From a checkpoint of a small contrastive image-text model: text encoder activation gelu, 8700 steps.
Rows from block 5 of the text encoder of a small contrastive image-text model, named by matrix and row number. Rows with one number belong to one neuron. Each number is 500 + 50 x the weight over its row's rms, rounded and kept within 0 to 999. All counts start at 0. Numbers have three digits each.
After each neuron's rows are labels from the 100 texts, of 14848, where the neuron reaches its highest value: "tokens" is the input token at the peak. Only what is clearly more common there than usual is listed. The data: rendered roads seen from a driver's seat, with toy cars, trees and houses.
# fc1: MLP up (text_encoder.blocks.5.mlp.fc1.weight, 512x256), inputs 172-255
# fc2: MLP down (text_encoder.blocks.5.mlp.fc2.weight, 256x512, transposed), outputs 172-255

fc1.240:543499518483589430499496515522517464486596556480525418482478533562477435450433528458579513459467499492466480483451498545445592474395581544519466464539578494471437479464510544459458468506615447482485565528440511519570522602521501492504516408489436551381
fc2.240:381504539497446506479497424490543561475460511441531485503479545461550472447512559454450441427529458578538548475450482488457411492484457507481468524507518540499553440502515483502554469437544553437515494592497458581506524589502452483480346456498509475496
tokens: "lamp"

fc1.478:433477477550578389519458478555543454539507531449500518530527543473363416392546552506592521531521541537433538355573542502468534517435476460469462483477496557434556448451490466456512468486475465500429582513548430371622467500449510437421509469555439446545
fc2.478:312519474530482520438468489527431476461493451440492520503427464425547530443527414514441465502541455564495511574477506536564489520401516554545463407544541506442522506585494463468464550480553466521551550605399514510534466453518515439454421456497529447519
tokens: "green"

fc1.348:455525507483562435585425442502463540463428435517482493535501456458511453555485499490526502506456548607447484399524594423470428505486515464438559455430529545481490540460444537504528554486568424536504551488472445541474477547491499528487513470472512482561
fc2.348:502463459556431498451471542530439509489430527479491575551480492461515535498556525437429531426499425462558541472491585466567405500456470510416454480558555508498583556522527563536524490403521393527356604537550527508424504510534542482403588541458473531464
tokens: "green"

fc1.88:586512496375512433468465480482509529516569599543402524628481458497518502542499507539488434537508577448506445372539465421605461459549494583471445479397472452509547478481523515477525429462560510559478550517417467437518459473454587449394437493553460535493
fc2.88:520475424482447509443437470478536539492545485372587419549436472483508418485497516525550547441521440494435475448508509437445553443444569533470482510494453428533413455529582491527448501492495448473567456472551555523378503430552562457566507529486407472481
tokens: "lamp"; "grey"; "house"

fc1.78:497523520582549491424484601542418565457524456580494513538468612585499370446559505579473482439464507500528533458539469533523531469497492477540505503520552436536569439574482448469521498517396491472413483471484559402535548518494515463465514454575495468502
fc2.78:458440468480458518591452431470522514486535564394419524467476523486442470500426520580481535506403597491488469475472485478477478448481481506587564494490495482489523393474537475544466579486420475490532403502573371440517522420542502433593448504442498481549
tokens: "green"

fc1.70:450462500495447459561449514573492553467458502619511527495566537513565368522488486525425443512493464504466512526465539536508478478499455483512446568493453473430447457451507508542508487548464520397533460544474439453440450415519453447502506574421523559486
fc2.70:424508518466497606488518567487482488547528587474458519529495547439542517473524494425551528434488534466457460538503487488406486472489505511466486524463479559450357472489443491486520513492435503505484446491486485498439467446581489599498596542479513543634
tokens: "lamp"; "red"

fc1.63:409469473513528490446508451493509463501447548548512513518492591520536406483475554423432386556498564532611459475532453516467468516533525489428522485480454517465603485490519402534492484592578385581410532547428419525586459577427475545427507438527421379518
fc2.63:442566450482372488442452456525430547544405578454513529468488413514452436478480530485459537606538483543459499534492517470575542505432541587488527462548527503480549499527531530515495563595488483499496581544522524485543506477548536451387502434548511411516
tokens: "green"

fc1.357:566525535504448504476616437562516539536566630512449490462474493597500481553578491430538422449509500389492494562505561417497480444596394436490531524550491491441589476493534472503394498577473524517536510568474536499491506599537572484523532463440392521482
fc2.357:489503473524448524488517506534581460429502446457489493548545494355624560476421595512519437497471527596498571433543485467458552407495451467509471563463454444442485462509508542496485551544436569400425486543515438443500496486478499422543571575501611539544
tokens: "orange"; "and"; "yellow"

fc1.450:463569476473483493517524521467556585434483403543459595413474577518495449486481470572513449474435514459383564469541517470509552474523545550540559561540486487522483532499451493496562518543546543477417483465574538424451520560512533489451493584421536484488
fc2.450:577444542589603476516464469532538589412469500568472533566508571442505469534508548533468554415480503497439464496630414463484453433399422468601561448545467532571474559582428415522480518510497534454522451444425387509504513475425510435435518560474550521576
tokens: "tree"

fc1.490:458412525528457482475482494510542509467572513513408484505584567507586522480569490632517475400409504481530560480461463590538410526532500465547497511473494527402491503560463577462487545512490545392514531507522431497539349551445522499539493507439483483540
fc2.490:550487454439467473507545583467430455468628476503524565478588590475516541482504479518488576524517453477485535462563430477510510395534476552538504516533544516479559445471478423428527479571471522479511563447577496504545469574552500509430492474464519567491
tokens: "orange"; "brown"; "red"

fc1.237:453517555453542515562513515489436551473540529531435431524416565526438462448556499597454447411517470431393551477484572529532530469498507511484441451518581473489508524564544476590519520420450449520521399467472462549509516541576396574468442476537505477455
fc2.237:522494514547531531540458553454546472395525557582550523571454409543500538462520452500494435523519569531529528473381585504522358508482484530522480482411553429583561591527436420547539460465531552567457425441484528511365407438481532482471554464496548542478
tokens: "orange"; "house"

fc1.404:639472438530590464466413558417480522518467553503518545443426566591409399469508625473511563460476498522536480475456478484471420567514511447463525487468508493466539393481490526542421491530505450456531540494504426519601452423516521503406622484351468503594
fc2.404:381612521488419516509528541486477447476536473474375571546509542428468475514532430562491541460539570533521531436580518476536524519410488542551529488490492514592595443544427434497517454490438504417539564505529447489345523425576478498514413466495456443545
tokens: "lamp"

fc1.258:537544524618568520574459487531471517496465539522525505562509403492510454365485537460528488520517502521525379407524554533483536436442453460505454495539557489526539462505529492508513430564587548631521461553395530446496520481528435498444469511525531459470
fc2.258:385434533487340554442519484524485483570563602476553541556416495467524454367489452543466599552564556423507529519445484468472476444463490480460420469443518525570513514465526582489496525551512555475502485512555479502535443431529518495578453546445463463480
tokens: "green"

fc1.89:545497502463537443483602481444462480518562624586464456524520516576539535519567441490559491513562481430413539519446494511501557466535563492459561531496467454488452539486482462486462500490502641537590474440503509456456532527598570508456444466498451391564
fc2.89:516472548570539488461474485522507517451609422404480431563551507520410472545474399553490496606527482524576560512479487482511506466511507480534481540491466358450389464520489474569418500494591586508480424523526530478426554528518485424598521499507518433499
tokens: "orange"; "red"; "brown"

fc1.511:451545579488542466496480491480450533502511523570505554499515651595510440486445470478507483562386519506486544482482509573363529520512543485506482626479543542456509442439504455528444483463420486448475470455516530460461528543439555455482447475496513454422
fc2.511:387498597529603540477447438479593464559464549456555529517589558486554427544531512445452557447555467515465475413555479502365506496503415501563468569605501473602516483513442422515566488397586551531499454458419447568472441495514500553523491516486600463483
tokens: "tree"

fc1.1:520436521487443584522411527482489495547495471531464534589581527456581422468494505541475440492575529523503517564476466504460460459488371446513581547506484481534507489466474512546564492556506482568459548475542542501499468520564514457539528525548567426426
fc2.1:452526554530478418491549510541416424545455553495621522508509426508481450481440379513452519485541458543442513505450483418514562429510407579486437455467502495470463459550603492465560616510594566497524364514569569518418458530427562504537477547495439420570
tokens: "lamp"; "green"

fc1.156:555567394375563487491510500572526452445533449484516502530496481447471477531561476496408477491573492491421527530591593533464550458505536469456487496553585483468471424438502556473564515449471453458430590404618471452535560587467487451471513493532550496509
fc2.156:516462513493523553575421496569390429399535544469524537521452529460544432494537444526570569496514487575503469499436465447505346438474579409631493535532508513528486447443554531435516445537528537498523480420486526568562566528492580438548444515524432554549
tokens: "lamp"

fc1.300:543623479550536463463496579477569549544404516514539531524507544544532462495526497462552410405543457565417588576498562602547521567504515512530527423607500412484482501476478480475577494482506533577501456462496471548430547415478443501462504522515478487514
fc2.300:400461507605430490490493454519536421490519535491418549513495363485455440531426495477500420427481440451513459491539504492486555598435512431554522572440521509504468618505509515610495538486384610529436451528523546534594441574461471499615489549387490570499
tokens: "purple"; "red"

fc1.184:514501477466466475472447457444544457518517565525514458438541557424521556431477471482503554479537533533535595497489486527575441578512475549392578542415541490478534467546399539479553503548546585403610496455582501529433511568505508521517530535486463534510
fc2.184:470587513502455475407509565486429513520466441456443526487522565501431576547504446495539545513551467447511416472587463482574506440582459430464503459504575473461630536531530526473556502585492447536508488463441528485590462499425543485512458478539476537539
tokens: "orange"; ","; "car"

fc1.45:468526524468533412500545575513533538443484558513430491425524550492558479455431535510447455412501508559464499493473449473467588552426549560515402497510470494420352394582491432413572510459531507446441416578468469443433404513496572435493540495547461483499
fc2.45:429542500454526554485475507521528483492527488425541463469437620553554537510487515488468566412475541433514454532435501438494486434441492440565571558548496477521531350463595436530558409437512534541509481504429486494400632548483450436498467471533560503521
tokens: "tree"

fc1.502:487491481508517428555572478503471484554542617574529522405565510605480522430519536483576450579453545534476468557507611472472500417530544511409577535532538492477466451381520516516517475554561493507444536450457477519495505563603490483375536486414517428520
fc2.502:458501558521548417441526481549502561587496420474561462578494530443538624534611512445511526409608505507508510494513491519465505458425446565523381523527553645461538489459560391536506459521550554438504464489504466613618598586459599442504534500476496470525
tokens: "tree"; "lamp"

fc1.296:501535525497504514477474501463450543384509480513501531559475429562458506455511509491556415468407453399392461460513541505497468525435604488507572534453486468468494515491552540472509515424453457416504583558469444469499674555559445579541447469527543457448
fc2.296:444531481530500566468422432504533579466420557520488600542528487560459492460562538499472510408441494547503575475508646493446508628499501500515448453563541407487519549453480509472513468453450463435519541521545487515497500523470594592485477519469333485458
tokens: "purple"; "blue"

fc1.417:504477441523480534475521391513500485504649604477528549480489564529474460431528492534452551499535479456505505435476588464516452485510592431364585516539514430589481517575502501449604490459393508432515497519508448593507577463498470512475433395463540551476
fc2.417:492602483519517540447605539526462412548599510512436483550406492559528611551551439459468456367546511471456496482488457445509483506509494482452429519518427534397581519571499487443510562501543550426466413481477482596413454500519514448593565564562480546482
tokens: "orange"; "barrel"

fc1.20:410503502423578562507541457506455497435477620412496445482585574424523450525486518581523480406485531499476561548566392484549482501530473548511519426542538454465388567541522444419412491505511577452555467544472513506496541436432657508421493499492501422500
fc2.20:508499493496551397513535604414380496515478542489465526491466585459504503495470539576483493417623559454526369538416452475541496432434494508503411527526548560505464526421488426484522524501467539517481501483503548442547621542442467485464582495503526412598
tokens: "tree"

fc1.393:495510531543550406464529486437476580510451492480526416549423517539566519379457488469532521436507374446449579541509495550506535562389552469532463514504569420509614586458477531575473512507386530472501499569487591552535483453506451498457559449462448508566
fc2.393:435502520582527459487472472562382511396418492539445564488566525569568462499523544544531523487469539525555597471491485530571440433583453509513522541541462462466539664528472540509495459525498541473575603498522527412480452546557444483446587429508530523571
tokens: "purple"

fc1.68:474469496541522489564528474530527512490541426533503495572563464537468508547514535457545383469549524604532485457430486605440552503502435506500563439444467425416529548527490490528530464486540488518431431534570533402441487496524569539453458543554522486542
fc2.68:515510542555518459510527483555506520560444532538476516499481565551501560476504496420413568443508467497531595509520493396500513485439461481445558534578560536460464473500516507526550578502506433528421500472565411540462491558498460401449564412535485469487
tokens: "green"

fc1.473:525480498477467467449464421478523484505516407430425542513526535430508410439458542424499455597420494437520560506493534537482442553528568552458501575424484503451522567449506494544452556550424484413507589567377405452499493563547432422511515545484533457495
fc2.473:553440512465501520558504500562539511517465496579548553495500515602560544474470507430537541464533566527497486417556514491482498492564442454446553568451551503475547428507462356472479494505452374538514491484517433442488463474541475485414513461487475504590
tokens: "orange"; "brown"; "red"

fc1.198:471573517444575484466435485428458448509465586507562567463539484538584423467419379477449538368452499526515524536509422520596410552556539624518454586438562473471536487407507480452451510591487531584415535482503499485495474409506570388456565457469426495467
fc2.198:449460515476442479479457543497493493572539505408539424338572576553495428571525333534534545479549495590484430440457505448543556487529566504483430500516447513543439404520538465489522564430504495581514468494409547510489491537561536505588489460498496476555
tokens: "lamp"; "teal"

fc1.392:592443509488477553488496525448531566494508549516445518483533493514493445511487521415489474503663504514570515509475479489492484491530459411404461528507429513533476540504585458575542546589566469517495526466433521497466559434479535459520516505566432541511
fc2.392:521536484440493454500454476510548396504439431532553500476518467582430435558474590527537391482556415493478435541475450507550471538571532494531547450485572422393428521385529432471465480523457533530443464516458458415580483544482488453519545500502429551547
tokens: "purple"

fc1.81:515451476545449496505478460515496432519448549519518440528432548495512469524490421527505452540601484628508473501541520414567486545565400528500495468484478516456491496482429547526525470509555468570521558464488485484515471591481501520418502508523398368531
fc2.81:405530462468455537461435474530413561503446472484513506557447446513462459470468470463479461558539509485582458494534544469623493565482481533491467429563447464479447487569512508496440487633559448533514602612498499538510378490505479440398483452492504508503
tokens: "green"